Rows from block 4 of a small class-conditioned image diffusion model, named by matrix and row number. Rows with one number belong to one neuron. Each number is 500 + 40 x the weight over its row's rms, rounded and kept within 0 to 999. All counts start at 0. Numbers have three digits each.
After each neuron's rows are labels from the 100 images, of 14848 (inputs lightly noised), where the neuron reaches its highest value: "lies over" is the class under the peak; "responds to" is what is common among them. Only what is clearly more common there than usual is listed. The data: small charts drawn from random numbers. In brackets: how many of the 100.
# fc1: MLP up (model.blocks.4.mlp.fc1.weight, 1536x256), inputs 0-127
# fc2: MLP down (model.blocks.4.mlp.fc2.weight, 256x1536, transposed), outputs 0-127

fc1.50:542507434527423470550511476488550556490497528523508445469496468520501507475479521501376509480513488447479508538543523519605511535461525402503571515477492567448518530448494514475511477514520435456547489468502515474483613572545519496486486529437484507515478508557512548432457485529469513492538439444465484484491522559511504491430513478507539526449473517511501518555467521558509499493498
fc2.50:497507545533532514504479524493432602519518519513492472510483497462507519499428491519345556482483508509481516543495477500473503515468466450466534520544480589497479473463484487489481498524470488512500518438414511571481510410517508460448597436500460538472521408526478533552535448479527587461463486448487480498489474544534458422460465576510515500456528449547544544504516503407509492454500
lies over: legend (90)
responds to: legend (90); dark theme (79); pie chart (32); ring chart (26)

fc1.380:516420565459481489510523544465485486502517543546508488504519505423481547483514571493443524500496490459452479473494564577462520422609543583478476510473466508540481479510424481473462481549485493436511533580542511475478518393399502513521457504466476551515423492543547472482487549517495482572449413516524515530474554483539526533463371407502501540487524470571487485489495509517525498473524
fc2.380:479440555511530497432514493494494476458525475433431517544501536419500506538476524556556512493454506524467485471463439435506524501459552415498520557420509486564510495501478504512497505534478494515521536490538495517566534511477514527466431520478531496494569531492487425454508501481484545554561521539534523546480517485426456462514426460510448442492525511442474511521491548500486530536490
lies over: data marks (45)
responds to: stacked bars (27)

fc1.613:427464554560455512550563499531504497561532522499470470476385469534507538469499460514483497530517504455431596456465486471556499479486474472441460509519460532496501530510493567521565537470544465530470510408459503462427475411563474495474564506490521475475490463539482522546470538519491477540518431497505463489526476518567462495538550457468500511508546487499553470493444486526510518527454
fc2.613:491564519495540536456481477459538553454538451512476461465471526509489488484516506456528532444563472550473590597479493526560485513520497490571508499604460493386543532466458538509517518428501495462537520559486552489484458457479455510543581572465486480560475438565552468456510487515563530539442505525497545517451493466442500517490523500499466516507449474506487505567465483508508479504521
lies over: legend (97)
responds to: legend (99)

fc1.144:559373490552499554564574438533525433522500513622440502548544529519514504515444505486492558567503562499467450454510454507493507531527518459525487458490450560489458483509516510501522535548521448465498501490510542461463513465484494450517522396524473541439495570530441561576511508515448546508501488510493550487475453516512515567503527457493431511502505487486487430499413541563451496530512
fc2.144:493574466480420515562513461508469552503506531496480581519472451512444551510461547527525552579501538519501540471485525578546514585428494474579534476569412489530501440460517465462507512483491528488474488549426450461497526504471479479486454519477468481540480466478475553466518541488493547560510561503477494503485550501442522468534472437474486501534609449435518450474442473521514556492408
lies over: legend (32)
responds to: step chart (31); falling (30)

fc1.659:452519531410464488549461545460574534579488459504448557510527479513483552460501525467549483471496464473533526496466490396491504529481496511542485548483511402431497469574501412445464471524463515458466549526421462514472567532498420471559495489479505544547513418463514471490487574510481445535488515482451542474493456546448548506408506563551441508533506478451457491460608497460498477514458
fc2.659:480432526570437520456460480467578510580550487488490469436517490473461578529491503485513427504534536494504542491513586581454563492502530468495526529487483585477464534485484445528527511506534466478523527564505462509533503583487502448481514530529434454612485408474487456479481531554542525533589514446470475470467420434558479493568495507473519457546487472532490463505558601480527519516506
lies over: data marks (75)
responds to: ring chart (31); horizontal bar chart (25); pie chart (25)

fc1.105:528493501499567490512542505497506464519504467536500509549532513511545539477618571455432506518545470453556518485469532533465480611566470488529413474481466452515479511524436478501508498493520491500483505473490490571576572510484522538488495479425543529508480500476459464629525515584613451567527512470455506518505484591478554552444441509530490544501494425530516494453507513483455524492498
fc2.105:508468465463557481574528504478427572486439550461504507437492455431569498485413451474521476539462483500484502483596495509491548450533561533489568453502380485484473496493527511520497548513513470479509483553525575448500539455500520495477488482484441457478488520500504457525446482554453571584424455512461455481501420500516543440457495484521464501495536527442567461558525458490543463538500
lies over: data marks (69)
responds to: histogram (47); falling (35)

fc1.652:541481478590474491454553468544430494459556519494526559493486486474438522472529507415433546452540488556498439527469505513514533534546526515517466393527485461551520480530429502515527428506496465517540453561451446544536447470498490475428486439513483488518462510483477504544510462491499480493507469527481501524494508497448493538517482513496539520508495470499516488580514510493525495467489
fc2.652:519425511435479457527535564512439535506555508471503486504493466501489546513459543469496546499479473496441418519533458517542503450496557458472518462509507497514475493528478508556434532485502546465518471469477442520495491548481537481561482510393575575460512540454568491523505511510492480496454508458475554494511508536425482489524486520506512471511478482478556578577470488458516469505547
lies over: legend (36)
responds to: dark theme (61); pie chart (34)

fc1.682:537509482489512465545461428520444470504504553490544539493480522399533446490495546495428521377553488472466456535493453476496494475523527489513490446517500536549463521436574476486555464532530484468492544482503422477477593436533492460535456479432495464515523483558533472476545488536508521468516459446478577472513507518367469544532499449483499499525498551515540549480502565492539475576486
fc2.682:493483508521578510400500511607467394501491497519418524427498406574539506456519485522438517496466476533497508529536477527556517543435479587466502490428511503503552478508509517506605505500484509527495495521525362512459500549517567428487445555534527478493526452490505550528442532576507482470555478544436474516497456484415471483462539466491520513572503508450493434519513540466468511510489
lies over: legend (95)
responds to: legend (97); pie chart (42)

fc1.121:487549458476476517541551487480530498429567549516529526472442507475480432528549491480470486490459553584564487484541418409506542535559560452487493531568497497492563450537508524532549500433524525446595463456463510508446537458475395513550493438535542485534545454452458604552462507432473539556491501465422515524529540450510486519457545513534559462456545566544566534403523486483551378497518
fc2.121:460488428536497512424581540502486533445568500442425528525509407482496539495464564520559541584567502465502524510422474520476430533533525533588505543544470472527467450471529475524503539482515588493440473567407472447452505492509527525430469473488547462537497458492497612493494545425494508542491475545447493520495502450512544471503552479510478517492539499464521435388492444466464554480514
lies over: data marks (46)
responds to: heat grid (34); bar chart (29)

fc1.632:506534521492487457536492485528503521458455512521499527524437529560601524474563463477583520520512431531384575457457428451567480518499487530520453431501518518485434544581596414484454489553498476482495459479540419489585564512468450521460536590448549509492488506448526516490517500432531443426489494546431486470525438535541523501492540482488520461480500485414555504486508583466490507483515
fc2.632:497520505511458497500453467560511480519447488501471452456493413530556521508463492530487495472469500500475579479572511558520575466541460434494573482476534515603527507497454359523490500521482431357517478519575421509445488457492574457472508441458517486445515543568540500467462488524491502453479543445473506444498499397504482537512517501554538498529479479520485516533480432457527519517439
lies over: data marks (63)
responds to: pie chart (30); ring chart (29)

fc1.45:554491484498520539489524496486533503393595533495483462497482555483481556528488505513512507495478559547425486552484505497461517537506548506539495494478508505487483479612488484538508515517500559527416511505528530493540513461503527494540476573560454520495506484484567458482518512504478512537430504491530576494503513509514512501495497468495418461527542495495504527445505654535741457530483
fc2.45:433514471434520423495547494489487515506476540477549499489482477443527485563451432464493508448502558416518508477478523542581538493469486575539459538517487467517483495443510520484493516477475479456422475574491508490487517492553518463534540436509487473464470494408522543509487452492571508463509506477483489441453514536547559462587538534504425519459445473467479523504499410483347489519448
lies over: data marks (90)
responds to: items: seven (34); pie chart (32); bar chart (31)

fc1.54:468514539487450505488499469551441558467501525478499466474515496555525557499483494544458513476482484493510503477468528481549522484545474425541540443532523504491547488555432511457520417513518499482507555518537526510540471476525548519411560460453484558538469459483482484545495475527563512486481464472526531519434450467397598470504486579489450526495588470541497503433544451526558491525443
fc2.54:506592524543465491488460563545469503476447494487473443433515446576466488420528465485433488514459482469581531513493583493496520509523543516525444592506466541422520521490495464524569493595534446476495544508507469459484529518471516515532516478505440480501504410472470547510497426483475495476436512541519518528542459500541444530543441486513500487471507497473436533511532492540533517504469
lies over: data marks (87)
responds to: pie chart (49); stacked bars (26)

fc1.325:550507465463519514418477441500429465487486423540477487584430515520538503526412524530453565444565516497521464515487534529472474527452466448477549492460539544519511516479472457488493429509471535465525542448481520512538455511463473510519500478517469490460487534484485478484552502509473494452395470519461582413512483518477506439463463482514462558524509478446464486517502493444513435514494
fc2.325:443470463476504542497422484449503406513545541491480520491492515501505445467599506445514529465454500521510412498580528480448484451513514517502413469463471513542482586514390570449478558514443533473445557535545557495494488501486531512497494471486446508494547523497530490523497525522492515446563528494443507556522523422559496535447448520509483500474530483545534491477521496463513470468496
lies over: data marks (68)
responds to: dark theme (85); horizontal bar chart (54)

fc1.547:584529452480515556536560531480517564490437535560522550423529479514525518449435531598542475474499493509521503502546531462530542453458445423509517470465479533565550556467514548516474517457541566544539446436378512509472504543518551527458468505501468525523512515506500448490500591520466502546561505467500441481530495483542523450498514495554547551484543507534472482586542506500490531500567
fc2.547:498492512552515504459470423508489513468530499517511497474495527507518505573446485481475466534522473505597532467570487481569553496445560486484459524560557558495507464497482478497531558552466446504515521531533448541455471389493492477528557475475527528488511573513489466550503487491426518468502555518480568532455501466574471491451456506458503487532489524552504516458453490488554491422441
lies over: legend (46)
responds to: legend (76)

fc1.357:540466485466537457554496476487494527518500505527566487546478488526540439507486495433468555538464479512543452531529492529532562490439609506496482421537491483518568475580524513470503538558509521539449520541515515460487490429507449521571495446549540425479526488487543484489523467535525495462562471470478522472494491489506489479499458528472494450547510457512434441488507537533526460467500
fc2.357:523490502593523533503472513516518501519544537521425519502460441559533506429502485432501516445554512532510550458445477497527475500579529552525583428513475474523530460474442545497474423510561515402524531450512376435524522430459492555537503567514535536454429507558499496478505476535474494484496490523523487482470474472522520515459526558492487531527507508483488510496481533515482489531599
lies over: data marks (83)
responds to: heat grid (69)

fc1.636:490471521532424465577479470469540483517581552465575452612404489424498590468445474523454531521516454422498465538507472561520502505530490471569443517498475509505568475515484464554454460501482516518524486486520450436537503457477447550479478537479507476490503537440559445525550517453506472498475498488464476478502520469529545470482481505511557474519508473546457488500411482497481561441564
fc2.636:483490550472475454462500501487561545481468465527441500566464513417472497526553557442535523463618576485471479480471452433499522525467488507491518499542568482450408496502514459463510576526490512513460537570504414503455553438472553555521471507517473509489491578492570489572440482533520519507537500552494505501464486502538501476520496515510448496523590519475531542513347502461543391561551
lies over: data marks (68)
responds to: ring chart (40); radar chart (31)

fc1.372:490481468535501451527468518449496517473586486502503483463543527451473501438521410477509529446510465446548479501523465431445480474527474586522519443470499529487502510413476477448574512484486499509503459498495480569537474493411464523554538531528493429374432462460462546513523559518553477494479575486487479479499505532490566434525523484543531516522564507522567527344546525485524387497521
fc2.372:518475493494538464544554554486474408423477501504537548449501526506479444556515479479526532497550408557603502490436534493495457480475511448473498532458458457566472489501575548477439528549501481484529513493486458459477530511437448515502468471474517466525529427556467494429513542486527485510497509572485512586486493464426472572475506509523505559555564483514455518359499526480536548478474
lies over: data marks (99)
responds to: pie chart (47); ring chart (39)

fc1.765:549512462501436495511537564511463506472498525472465504461523567465493450446546492531461524541491465599527450504423495503498531502508565496474458492457525477570537509506480484534526449465529491464584519544487466483537535472510543468449574518456510535472528508561460486530471523533444483511487423464490531463639588513466522476476455453493491515500466483519432497482511501488510567491493
fc2.765:549516516575414543590522541532445522498547512522563528526549438442518509598504469485414540510433481465515477470613519483503502514431575470450603481479580464578499465539544479484477508517494531530535548518495409529481520541484467515457566483523498479509464500457434526483536526497551501558469509483501552538459597497523551519486493459523446501500484484509441524533496537509511444535446
lies over: legend (35)
responds to: heat grid (52)

fc1.593:516453492495454462522523523551457533460501538581552499486497509493447519457469560528443527560513478473451466499435529433447494439473490497440502484435545494492544554500539470518585507521582474446496523459523536510540513496491520574598461566471501538442554552571502453517496562569480595500514423460515394517485484545500431539574473519538532467577498504427541516477464478523524478501502
fc2.593:432513574531547476453520530402568353494495564544423463476534520460492504575471509470438566496534513467487516494559497419574491509433491461497561497486521513524506522485489478494536517444436489486471490527408492520526504470508481526439542483528490460520466452535520505527418483453449576442472514484552551468499557576556460471537561522505503499504442475532541554524535527488515475483475
lies over: legend (99)
responds to: legend (100); ring chart (29); radar chart (28); kind: pie chart (27)

fc1.502:491485543529509566561641453545448505441482505577587527519476529496498464490547520446536492496505487509591490517578488490519562525537478484492491499502515508461495528587528476383522486492482491422490456499533507549547480444492518515512440580476513550552525465436494568460449495478470450516471528556491476524520492549519468518481526487488505429465525523509533437479380563447449476536461
fc2.502:516546427482510450485553486496496543497522486471438475526525418466537475505495454593504504490462460506444523482451578454471567460485569531488500550543513473478491448537485488468511531495520524458483467549476518533491514502508491460498461469498511471561458464507429551466551539477483476478452469601405529472414481558529498544483528543550514480490509498465418487434543482518530424455626
lies over: data marks (97)
responds to: pie chart (58); ring chart (40)

fc1.269:418530477520470525479432533456468455476497555477524469488454434509434504478443512517447500521491472479518516458609541464428495551487531418535529391482477482437532518503453462488567519434478566518525520458478485552561564491493516562514502535522496504482517415481569508422515512431572452517420465558478565541478523570523477509493515538528510471527538542536566480483509513480480537550462
fc2.269:526518513571440502489527525502558503478516500514555480509440516534558572518577482460600596501479510505517555529536463496494448563467477483522496486492472554505506550508467556483459499477537409506506481490529449474511444447493510461553462475510505514482491512472500448526555460453537472511460540450543509480512501556507427565548480516490518526549535518444472508440513515517485569522573
lies over: data marks (97)
responds to: pie chart (49); ring chart (34)

fc1.198:493530484503520533504539510487515446506564554504465536461465534494518541499400471475529520480529453453498446553503460598519529461556476528519501481479466502478460460477487559543510514441530480467514498523561454457496479434449492510473503522475514470569417507490479507516463478580490431490444535552488581494498544500519505537446471519505563434536419468542493442430496486554565507519538
fc2.198:503553483534509540490455504504611507505475474541513512527607450509501490521497483511508520521482470575487447515451476493550464531517486590473555491405545448444529521527531544457498497451449529510481529481631534507466495485516529453460525507524428504506429520525499507467524443469479501545519503557470454540494491516416530545500552530510526482472541484446491474472524529551488436564509
lies over: data marks (42)
responds to: dark theme (82); bar chart (39); items: eight (36); items: seven (34)

fc1.531:531494501481453561566505597580517496521520475494470409533523493524569523525422494447462534447462473382518440492526475446452434495474489469505529464562455521482503507454476482531519491424477503509483577400587533515509482585478507484516480511493532503476507527493529539524522504539486457497563490510445493515446454508468522537518426530501460499514427553502531442493470548490454508530534
fc2.531:548479540477466525419535473513514524462478527501499515479555513550554476477555500531499540509504526527472469521552525558505537491530537567449531600559512493472486546457548452481574462407472478463471424522594571469483507524507467503477452506512530401492474515468478548454482458488497533467422473489460487483545479522450477484540425524458528518550507517508518493498570557501520471412521
lies over: legend (45)
responds to: legend (67)

fc1.475:452522447544528532470457477523472405491543465455543414505436537496551499528493456443454434506454480567453496512464507522447415490540462447494543505523499579595415427496475466516517517487471470515532564393431528480542491494486513472440551497473456534476549423408497541463460516484520541493468554497501535497476505485485464445474518480527484467424453473439539616515482494461547463521544
fc2.475:516523531565528501530458508397499479423528425462415477560498507459435525530579477458574505499503474504507535441526449487533488585410495563517442494472438476509508461475479520475463523491458490538521525458451474522529498560478503464490482530579485510476541593493473520465462495478526494581518525483535430526504565485512479559494464466492506498455473523502516545432460519476525558542474
lies over: data marks (45)
responds to: items: seven (57); heat grid (46)

fc1.474:562458484556524492483521458540551409503474482495497459525397517483575477561542542488583519500479526469481540516535523514525506525518449523475486556482507539480470471561546503487561525482498544434489509456468527521517462553490538457550598534508528510506451526445419457502456473516523498536507538503502473513602521502526525550613518577516488540581507519446531579465509538494456479493517
fc2.474:503482501540523503532529471482460521477514519440412467494527492476528560536440514505476483464505468513652599462520476453551489509481486470513580523519522498503489475500556521483499534522498528526467501502498563516499528505489501528452506503539528510511549459589458538461557511478522555468533489514444490538552522595497494569466533590498539503488524476475524516495586522520500541612422
lies over: legend (83)
responds to: legend (90)